A small image classifier, trained from scratch: arch resnet, trained on single printed letters, digits and signs in grey, bent and noisy.
Rows from block 3 of a small image classifier, named by matrix and row number. Rows with one number belong to one channel. Each number is 500 + 25 x the weight over its row's rms, rounded and kept within 0 to 999. All counts start at 0. Numbers have three digits each.
After each channel's rows are labels from the 100 images, of 14848, where the channel reaches its highest value: "top examples" is what is common among them. Only what is clearly more common there than usual is listed. The data: single printed letters, digits and signs in grey, bent and noisy.
# convs0: first 3x3 conv (model.blocks.3.convs.0.weight, 112x112x3x3, each kernel summed), inputs 0-111
# convs1: second 3x3 conv (model.blocks.3.convs.1.weight, 112x112x3x3, transposed, each kernel summed), outputs 0-111

convs0.103:529496469471524457497486486532477517475484534488493523499506530522499510514495477487470489497504505525488425474491501531525502518495527524518482466461489539519526521481530525450454532509460522474493469488474538513452456517503495460494523497469540523507504521492472535502519521499514512483447506506489564538534496503492498517470513498527
convs1.103:532514496463520488521516511514504530499519458466498490490525484500481503484502533493501464495484516470503467527529483507488507517509472488470502493466483510473527471521509446521539520460496531478433501478428470479504456514490495548499519545482518534526527526491482458483537506545502536444495525500497513523527489514512492545504499492527
top examples: digit

convs0.107:523476473490492482511484546465515490493521495492499482500464514473467497495473474483476494513501540454488547525475473516498464502476462480512456488502495495484508463497544455492509466489508502518519513467474501444485510491509481504463453493509518506526508435502509449517475448464500469512493484481483512466501469465479510517449444493504
convs1.107:520493502466506512485493523413518544502557515535511516493501473496485517498474514479495497483524530445497487466516466531503462521527521520505506523470473526494507512514536480488467502495500527481518476516507490487503494512493506463507512560514541488542532487533492509484513561484526492472514442563497471491482491502524508484511533485480
top examples: dark on light

convs0.17:524443467497532488513505514518513523458483493504506524513490532511508514478492523559467477501476472526513494507511475513556490476489514492484495467520499503523520493499551484473451503496488583499512475513503529492473548491509517489531534527498489484531516480522556552518454521525518489505445492526502526511528523492501514532480518509500
convs1.17:530530514486546512480505482557492495464500520530476522497540523514511438511530516486500493521548495556443512511492492505494494487513500509511476515508501523523516505524497515503529490482509470477524516462496541512477521515540488449508535462526481508500480545429496495532473465510490488474458481501489493506512504531487444527500487534520
top examples: serif

convs0.50:495540484491523469510513494503512513512517487498520488531468539491525470513466488489452555523509479488500546509501518504505479473540488457514527495491499473485505476513484499511540444489506473519510526482488516489493552501465491497491443522482474476523508535499534498510536443507478453479399494492497500488506496500477545495509507500482
convs1.50:507448474490514496506512520500503514456479492498526517493476524477518499515510557532508557530516494498539535501486509479496481519572479487507459497474509505512477507528518494501462521497499494492477521494473522489497527482460495477442470497474480493456503476480521553532484529470470509486469475528513499499501467524479578473502526470500
top examples: the character %

convs0.71:518442479493504476479470505503523524491507470545500536539502493490501539503485488505469453464473460501498496514480463546540501481479519493550502503545544495475540489529536489493470486527463501519486527551515548519498476480480549513507486494510497482509558465520520501489494497481493476502483523511488478498517506498536456481545484506473
convs1.71:522530483523540513472495506501485481485491492511541476524485551484486491520477505496529513446440499508457551530495464518505534504512495463487502496503483479478519509516469538490489532453526505540485477466537496515497502522498448503510503488491502483494453496474513467486460505515488513551553495496541522491484515506550490439496493471498
top examples: the character *

convs0.42:511459479474487463467485475471484512474534499519469533518502487502512508541524463484481463520502506490511480496472484525553491520484494502501494463481505531505493526507536501505476523505499557476509510524507498551452485471510455473469510495447534504492534454505481479550547501538520492472496475506509504550497505499486522546473533461512
convs1.42:537537473496501477493489478484508498520534492499505529499518519493484500483524500514486453538464538518505486533493477492509481527477485500501557534519479501500497542525490488504515491492524469474505451432473445491502474484456505481482497495505507515556519524506516520523554501473528518526521502531451490447476511518511477548477538471514
top examples: dark on light

convs0.19:516464478509513525471548499504473491477526457469494522469499512488516525527524489459542438498478479505483499513490509499488543527492518487541488519497490489507508521506550469547521525499483517491521516510492530530433484491499506502440510502433499481519506522477502452536476498502524500503543506509507513491502532527501435468477511484496
convs1.19:496489495498528483522534506542501473520503495465462492508514557506541518517545497516454501502508482517495507462515511506526542521520477530495498519502514536508505518524500481533502473487491474509436527492518552474516517496466482511483495465479512533467470503496446510554501446515533496464513562475480512508546507519471511510507468477497
top examples: bold; dark on light

convs0.20:527484507536476502507510475473470461501513510507504544511483458518507530507458506498485497507520500427507496538525500546475494500499502545477519519527524539544479538518508529515497481511499503484485490512489492482511518509562514503494512445500534515483502511507500470513498448493411535499510489453491527546495492469512509520531528505509
convs1.20:531499514518523527470513512529502505475507528506512468489536499544533506530460528514467512496520528484516485497524541496499515515510506540524479500504491503543493531520484501505516503492480533482489532494479508506467507540529496523441525501485530530444508498541509528498529486520489419484526541473489464526534471495479492495527523548552
top examples: bold; dark on light

convs0.102:484456518514468492510480522487490492475515531514520512514534511513524480465528507481527478524530520509506463518492496525499479528500462524419489470444505532501505469520572516505436506479488524467491508496484544528492516519491521487518481504518518528500502487475524510530479501502496523491496496481555560483532493515477501535464464506509
convs1.102:528507502524505476433490534486500493476509498526535520505515470499446472516493492481477503470522546484490474526511475498520543513477521514477531499494483514521499454473463515513527524475474487492468477502459464548511497535485514541538486528491498497536480531527539458475516499521509475484514509478518482505502512464434463519459512510526
top examples: serif

convs0.41:466475516516512538480503503472517508454534510482493490495514495470501504469505477482504497461495495476503478511492475528496508503531487474467482483478504484494512476505493512514440460499561497483521507505530534502578542526463478513449488475517495502523515505515514459538443463518467468544473499466524508473492445499522524499494468500510
convs1.41:492473517500505514463523522531485516510491521482488483501479503496505481512477466507473511504533522541488513486487517427509477492504517524536511502490491455506464495486491488514482504489434512531469530501485463492425547533529494529471512476517538496455487531507475537457498486461474480567502519510490466522527520506468522507491510519505
top examples: small letter

convs0.59:514488482480499499508507517522485509499460527506453534483490478529505535524521515512512438500485477535497414514490480513506488515453528503487508488499494502528506541505509499522419540508498525458500473531468484514488460500516494477503525502455514510506511469469500495505481539509515519515512538532508495490485486531528431512487517499543
convs1.59:543494497524497493495494514554492477477467489518455484472529454534514522548539518502498479486513467506531486517543507483526502510466491475486527474446500511493523506462465513491510449477530504488505523470449480466520483490480494511514512519478478510485540555506497499517502453522541482492520533504494538455509513548502475539491516486499
top examples: bold

convs0.106:525477511509455495509524507476484495457501499498530496463507520459491485496536529517496460514497480494420526520471516493533503511479475483461500515491509490462542493495559495533483504476521521516515480497528526536481504505510516486498499462549489481521504485473578482514452504509495474503447490508523510492514515484466472537474469462494
convs1.106:499483496520500517470521516464527515469498495476545534556494501492484460472517526509502487486521470504516497495477494437516493526512535491525487485510486521530531499483479519523485503504443471464471522462467486496495537463541513515444462483500488485499505514520503530546523489484511481465476524537470450522482486509476458494479542495538
top examples: serif

convs0.47:506457467501528510503519526496453508457526523543517484484474503449499489477471503462500468525485496477486475509498486515493528537482503489491511506463528490486500479493574490507463487475501521471509508496514560489450521521521493482472491476447511474541516484475521510527442482496473479489475499491488526485543529506524472515453526472491
convs1.47:495490483528527487515518499461528515518558488493513542506466485492515478457471511506524505539485508470505475480491519473508498510475497508534453480503448509514485495523499561512513524498509432467511473482490447490529517485512489491501527511465520495531486490471494444513528545515498490485454499494494449516462534491521475508465524542508
top examples: serif; capital

convs0.39:536453492501463488468513474475496509496498504473500504501482479525499494472493487472474501480498422510468502503536468521535457506479506497472508503489507501516478516513550524526484458498457520477477462545520519503485523516505515494478515483457530483488547541508530458506523459489512501463439518444492499476509471474491466534513496506482
convs1.39:477498488477538526481491513492513470515548527510490485528509502516527527511513522521486507445510484454498502488473496500488481453500492526510478542475511489498481513562519492525499482493492492472489551496522490466481527516546495515445507487488560496466459470518498522488489481517515450489505509443460522528537462504467529472537524480501
top examples: digit

convs0.16:463502471501490522458529476522490529513519546498490538544475498523547481540496514534462524516494509481541523486498516496535516479509501513528479469524499484512520511529513514490519490499502512496520506511480520543575481473490562450504521507549493493494542513538487503508571500545503534513502494501483516526528519523496514509511527509528
convs1.16:529469540514485468529533493532489469480454516471505464543533515508514509502523475486481537539489472495517487523525505480552549502495514498475521477456507511504552514498460456506516486468482493529458498489497522466459503530528438461517501508530498519495488539492518507481450489505527507497513498512509515517479544486476524513506529537489
top examples: the character @

convs0.94:517462499461461468534451496490517498447523477505509531498475495478488529522486480513492454459509480491502489514527506538505476499463498479463484453490511492485513496516582504519476494506542548464487481543498493542470465493532490453483509471502494502486525504509501459518486523526528476484488478488494523481460470499481469528487475476509
convs1.94:507514512523490518464492524468496502491484489527504496599494521468508476497538494506509494514508488466504495530497486477488547471520491489509501497523534501507544510505472508492510491432487444501452509444508486493529508482507507481454483482485480481526463518472506521559489494512527526438479529504518498503505481483459493479474522466514
top examples: serif

convs0.96:506471500514522498539482491500484520429508504498516479494519495438476543467504480469532437493512527521472489505482491507492532513478474502490470496497472507485532494477491489491500512474491524471470520537483503500473497552506460553480506515463514535512492487469534496499406507467498508469522494511522516496502492495474457509484511517542
convs1.96:540468534521493487474491504471506503498504495540526506457512480474490467512515504501467524501532526517539506497545511501532509530467538511527536485466486542493514507437500494476488487476488476468526494456499496496471515501497488452477506500558490553502548527529515519503487476463535477536528470483464473505474493493522490518471521471537
top examples: capital

convs0.40:505460529494500473514476494485487520477497464480489507497536514486488554506516463480503458516511516510486518486520530516510544514512491488464515494457471522472535500479533496469537537509520528461434499519514505490448490539495466484459482487437518521520518484526495461524483530519518460460517477525497505505505489493489500520498536442517
convs1.40:546480539500516543466510502499512529512479464521482490493527483486521455518471505500473489502571498498535490510536542517475515488504513478497445470499495503521521500487527473497488516509495506506538500485498486507478503535499458457451496500531506530456489529518568556512531518480485480530530511488532480489484474502505490485552487490541
top examples: capital

convs0.85:520506436471503473489503526495508508501484487521492520523472488466494502500481494510490469519464439524497450497507451500528515513452512502507528494490501491516499508505521470508427499487520494484469513523487554464483497467511511490504488501487521469546527511474549537488473515456515497484479527514459520490563535519509441485504510506518
convs1.85:485485467501549495480526525539477472495483496483492476547498498508529483523475518481488506530451472515497490556500513518507495503487495475484459494501490484499514517500476542549497504451507480489477501438423523464500494485491493494494528453457492505522478555506520474483492476515502492465511552513484522477486546536500475498507525488532
top examples: bold

convs0.48:501442476499526490454518512502515515481483500470473535474479521536502506526496479481488469506515488512454494503451520524502469481472499505569470513503544503525512509513575494495494475509463546505515462515535480506464491510520510455453529521489510519461510499482467451507476473515529502477475506483473514513481479536527472508485517494502
convs1.48:472514474470495517571507476492480493501491465516470485454494494483513568490466484500548481461462477454533485491546486521502506473504499508471497504492481485504522465505535519503512510544542526469493519519526488480526503506494521533511473534486539483459541501500496492499554500496517495532475492535503528501512498489558532501497489488456
top examples: the character *

convs0.45:464501498462518493497485509473513502524520467497505486517514545508519499480510467475501550524504541503522499470498512513507514515502459477461479446467483481453556457507546510525491498491483496500515498514503514518523519519432497488456438511489486496525510518490492484515536482493511419502483481488511517461497488510465530542481520488528
convs1.45:476483529515552503493487479513490496487477482520520496521513530525518495509509530506498533482507550538487484512522521460509496492537525469499505529517501438486516474506507521508486491494485514497469529523536454484467500549525509518489478464477501480482528515489477495480469508535443523565491495448484532532540487524472560519493527520522
top examples: dark on light; serif

convs0.21:537479478478528489458517517475530511484494515483518487484477507515487453471493510474486491518483485497484493548462496518567523495439471526475479472519521522488540510489493479557499493491535479525507522507537515515512496484536539492547503503530532442508540484491560510509496512474535511514480512510509506488552516506480495485477455508498
convs1.21:483472501513511491544540515519504468551501519499492509506509508561494527501509468505502504518511491494541483527510508544529553463466533518497505507487513490515525545474462506528497522482489532561467475503557480504493513485490456506557562504523506477544465502489510516519486523484521511463470516489500475495478523488497531508510515514458
top examples: serif; capital

convs0.100:489438477485544517488502496501496529474483524507518528513497521495519487489489510450460460465495511480493475471480470509512553519477534492496499487484502510480483501524584516537474477513507577466534494528544519525468493484496517472492516483441531484517520479484477505515514487529490484498464521506503527473499516500507484528459500473492
convs1.100:477527470503535500531484482496494502535514494498472513477479507495496503499488526527536477470479483479497458471507476473520508488537490500500508528523428472504471497515506528467550497496543440450512475479480458527530502464526484506488483516463530498543471514483491451550523512521484494520474525498510463529482518506513488481469485505554
top examples: serif

convs0.18:476480510496481494479462483516489520497520532509487514513508507510554474492516507468497479492512508520515503499492498533513491472466499496491468479449517507536505448530597510523494487498517580469470495536544503539472495495502478505488508522459492517500503512490481488519541485526515521470466494490521550493470479522464483513454477488484
convs1.18:471504477509499527540502515495497494481490477489511530488491486523472545498487500491523474410449479498508474498494456515524522467500494482487528514486483439491487468462530492530535527494517487477548503502519452539522497483517505571515498537475527502501495480496492490479515523522501517558532477511521554503515495526496506496488528473500
top examples: digit; the character 1